{"dataset": "drum patterns on synthesised drum kits", "win_length": 400, "widths": [48, 48, 96, 192], "residual_init": "none", "max_steps": 8600}
Rows from block 7 of a small spectrogram enhancement model, named by matrix and row number. Rows with one number belong to one channel. Each number is 128 + 24 x the weight over its row's rms, rounded and kept within 0 to 255. All counts start at 0. Numbers have three digits each.
After each channel's rows are labels from the 100 clips, of 14976, where the channel reaches its highest value: "strongest on" is what is common among them; "peak in band" is the frequency band that holds the peak. Only what is clearly more common there than usual is listed. The data: drum patterns on synthesised drum kits.
# convs0: first 3x3 conv (model.decb.0.0.convs.0.weight, 96x192x3x3, each kernel summed), inputs 0-47
# convs1: second 3x3 conv (model.decb.0.0.convs.1.weight, 96x96x3x3, transposed, each kernel summed), outputs 0-47

convs0.65:134083090131123115146110126135115125097098145133120127104128159121130151118082116099120106125129132080108129113091086116149065134071113175116137
convs1.65:118138134135154126156141146147145133074131140107146179059122106138109145199138135117154149085139116129114102081133146156124141111162147116132110
strongest on: high tom
peak in band: 250 to 500 Hz

convs0.54:153136125125121127134121145146126156130152159132148140143153133141141141120146132131131150156162091153147122127136110146143123153130115122122125
convs1.54:121135110152143079136133131132104116160098128119156094164155115140164142145128146110101121116116162119155117120110155136141112149108096108085103
strongest on: muffled (low-pass)
peak in band: 250 to 500 Hz

convs0.37:096116099150140120151160182131091115099155121145153137110202125156177129128150186170147121107182085100125155153145149147117138098116149102092111
convs1.37:143156139106140146182120122135140113112130135099125147156154115144132150133130124144134136136081144123202170126117125118120111163099127144136105
strongest on: clipping; text has "clipped"
peak in band: 4000 to 8000 Hz

convs0.55:115115133121145120158121122113133125128130100110130132134121134117129125085090115126135019122120150120131121126131144131140141131122105134145137
convs1.55:153152156106128164145125120142127127156151111129166062107148114166151143153140107140108115151098140136151126122118115102158148131130151119168141
strongest on: cowbell; muffled (low-pass); clipping; text has "clipped"
peak in band: 500 to 1000 Hz; 0 to 250 Hz

convs0.69:123145129127138146115128140119126135129134111136155135140146108142147122108133119139132102141109095149143158076133149129132116116147151084103128
convs1.69:153134174132115162169135124110149134127139126117141148119144109142102137128138137124159125148104101142166114103142108168126157112141137142129100
strongest on: crash cymbal; clipping; text has "clipped"; rumble
peak in band: 4000 to 8000 Hz; 250 to 500 Hz

convs0.41:119130125140133137126126126115111119134135140135136120136132128122145124133105118146127090124105105137140129120141129149141123133134112153121129
convs1.41:114114125157119082118112146105157131136120115117088147179132137091146114101085143142097142162148166134136167148091141169139131115082087131080140
strongest on: quiet level
peak in band: 1000 to 2000 Hz

convs0.3:137099113162100153115160128128135119123130123121154110132143101136156142119069109177118181147133043143128153147149070150154133131123145119105144
convs1.3:108098105123105117158130127141140119067138142138118165088174100131118131124128141095108137165139076113085139143164137155155135138136110127150107
strongest on: reverberation; text has "room"; text has "reverberant"; clipping
peak in band: 500 to 1000 Hz

convs0.0:118128146105116128132160146158164157147155149178149161142126101156142153132130127139130179146131111176145139144126084161156158149131133119146125
convs1.0:161148146108147149145123120102147107120122166116161159091128127125099156143152141138170115128082134142131147073095119122130125120131115150140114
strongest on: mains hum
peak in band: 0 to 250 Hz

convs0.74:151105131121120109125169146148131121128139130167176126141139150133160136117098121163114088121155058110139140150137093171122125116126110113139116
convs1.74:121149108136141137141106108123134104104118131090112137130156150132129127096088156130136123162102147128156167178088104115128104117087143123149135
strongest on: crash cymbal
peak in band: 4000 to 8000 Hz

convs0.9:121158145156140129154128147102126085140122126133132102136136134142175123102164149174101069091172134096150153172159168143117150126148141098152147
convs1.9:137098154114136145106124102104145149138134064118121106156137149109106110095072109110126134153137136150147144147087118089147128111120127162168177
strongest on: open hi-hat; clipping; text has "clipped"; muffled (low-pass)
peak in band: 4000 to 8000 Hz

convs0.76:136142113137165139149145145108117138121126101124149132119143131118145123072125112122154072131122082123140161119139174137139071129134154094071136
convs1.76:160116157099110171151156150119153147121158141131192144100123102141159106140133110143140113156124132125179127093146137131136159138156103137115149
strongest on: rumble; pink noise
peak in band: 250 to 500 Hz

convs0.32:120121136120119124119152119151103121135131118157134136141110146125122142114083121131111133124122072124138128112125109143120119120124120137143132
convs1.32:125153105146119122123124119135102107127114123091116139115171126131129114092106153117138105180138132124145147157087106104116097108091167144153162
strongest on: crash cymbal
peak in band: 4000 to 8000 Hz

convs0.35:143136125108103120117144142131126098125127149127117113134123140158144126160142138130073123107135112138135121151117132146133140102133152114104126
convs1.35:143133141124102147118123127121147138150144164138167149121116106073140131113129119162145120120114141165157135146105131118166134129094074149109134
strongest on: reverberation; text has "reverberant"; text has "room"; clap
peak in band: 2000 to 4000 Hz

convs0.91:112123126142105150125119127104147078130129130111105104162132124137141123101127128159078147102147107128149124122143088145115144098141122129147132
convs1.91:138126124099147136111190144132139116120147176134142115129152105114132109085139121141124145127092124138116105192166121131163148142122099113158104
strongest on: clipping; text has "clipped"; thin (high-pass)
peak in band: 4000 to 8000 Hz

convs0.29:128113126125122119124124138101116121129137145141136120137125134137148118142108136164131125124125128128133141107123100152131157135121134131147139
convs1.29:119119133153129104126124139130160152156117089107094120104172137113145099124069138129142144178143145140157149120069121158129136098105084129101182
strongest on: quiet level; one drop
peak in band: 1000 to 2000 Hz; 500 to 1000 Hz

convs0.53:165110133134099114101113139110103096130138165144147094143111129131154119156144127155113077132147145122141160139124107159112155114126143083143169
convs1.53:092116102147111108136148110143126141105111124099154128052150123128166111155067127127143140086158135147137158063110110131133126106107080090113146
strongest on: clap; thin (high-pass)
peak in band: 500 to 1000 Hz

convs0.18:133114120139174134150096129127132173127109091111161161115156129112128140061114110114176092156143093111126131119129166130179095169119126125106128
convs1.18:159121134093102173153140121158156144119144138146194115098125129096172129102122095133164089157139142096144139113094120093138141129148098116143163
strongest on: pink noise; muffled (low-pass); white noise
peak in band: 1000 to 2000 Hz

convs0.45:107127115121097120127137112099164133123148132140103126136144125126127131117138106129101105131142117140132111085106088143114110136126102125120124
convs1.45:097141115138163140172131134176124141100111104097139146173117130107180129155114145109145138095130138136150077146144141148086118107167143121086133
strongest on: thin (high-pass)
peak in band: 0 to 250 Hz

convs0.48:129125131146124140129125116134114124138132140122139129141130135117141136142103124147105081125114135132141113146148091135144149139140088164149133
convs1.48:115102123146110077132122134125155140144123131124086129157174136103138116100086138127102140189138126141142171135112108168131140123086072111092106
strongest on: quiet level
peak in band: 1000 to 2000 Hz

convs0.58:072125128135108122116113129116115078134137108121136079128104127131133119127136130120104107104114116134128112131136103133126106100120117163121120
convs1.58:140144117111107126105116136109124118156163113110188120136117134129148107189107128146114146137121133104132164098147146108134123130114102122112125
strongest on: rimshot
peak in band: 500 to 1000 Hz

convs0.47:141154115104149115177150147117100143104130160120120148115175121140138130166127115116138116139121059150132130075119193130139123134127152081101131
convs1.47:133096166112110105140097130123172150158141162152153144136124124111132139139111106151094138112109130134155134117093147149144162136139099129079135
strongest on: reverberation; text has "reverberant"; clap; white noise
peak in band: 1000 to 2000 Hz

convs0.26:130136132122131134135123148139107140139144110141149132137125137134143125090150118130138155136136106144140126130134128144139089132132124141120128
convs1.26:156171123115135108088129127089104090173129111139141100166108136142142113129153130148083116154110192105148146148135139098130119141109105136112144
strongest on: rimshot; clipping; text has "clipped"; march
peak in band: 500 to 1000 Hz

convs0.60:090127139121122121141121135120144125136142136110132123130102129139100131135125139077128098126116150147124095115126117106137169137122116163130126
convs1.60:126106118113103141165129139150131134119139142129191166107122111116142121186115124130136119121130123123145132061132127125101130121146099132117132
strongest on: thin (high-pass)
peak in band: 500 to 1000 Hz; 250 to 500 Hz

convs0.15:113132126106109133126142144125149106120132143141120121144128143149116118164129136113107164111112139125125137130116128141113120115127169081126115
convs1.15:138138144096124146119117100149156122115085125118136143138132134118136111078078108124159103089145139128103119186099145093131128077101134133160161
strongest on: clap; reverberation; text has "room"; text has "reverberant"
peak in band: 1000 to 2000 Hz

convs0.78:132089127102130123140113105127089160125115144143117152137144113123125109120112124133124083140129080113125119076110127135123133150107102117150141
convs1.78:116170107139096119194131121159118106098098102085131116123143098161174162129099135121108133132151146095135144103127137151123121128109128102120142
strongest on: muffled (low-pass)
peak in band: 0 to 250 Hz

convs0.72:110139118121150116163126144116107130116128121124136138134154126138146126102140101136133095124123078122140150085125184147143095134127160073103130
convs1.72:125122169113156138146122152138172151173142121085167117096118139120175144154106103152129139103120164127179127106108164137130168119175115129090143
strongest on: white noise; pink noise
peak in band: 250 to 500 Hz

convs0.27:189159124126156149130110137144122142133139182120136140123166131114123132141142113127164162148158085158143129121152150124142090133145101158085120
convs1.27:152135126126107086140101109097133101150124135149086141219121120141102161106122155142086130137104130073127161143080154150144118126098150093109144
strongest on: mains hum
peak in band: 250 to 500 Hz

convs0.57:108118110083122097106107121114101108111132114110105098114104114141107119143135118112119134107107132137113123121093123122120113113104129134115122
convs1.57:152077143103100155125123121133151132138131114158104158146117129118061124091143121121137110132148092113083101147110131108113133113155168092159151
strongest on: crash cymbal
peak in band: 2000 to 4000 Hz

convs0.63:143150125129113114173146166125099105135140125124181132152141140150170140115133141158105141134169080127164138168156122197143101107162132109118130
convs1.63:132112114107172135117128125103153144139156121130130095145137150107122097124108117100139159180099111137150150169129111095128115166152089133159139
strongest on: open hi-hat
peak in band: 4000 to 8000 Hz

convs0.7:113128147100132118131144128129120109140142138137123120145116126143126128133125121138126122120122104135138145126118125143111135112126142135157138
convs1.7:123126096131145132135115100146092083143112167122130130139124138118120142112132150112119083175119163125119147146100099070138094113111149138182149
strongest on: rimshot; clipping; text has "clipped"
peak in band: 500 to 1000 Hz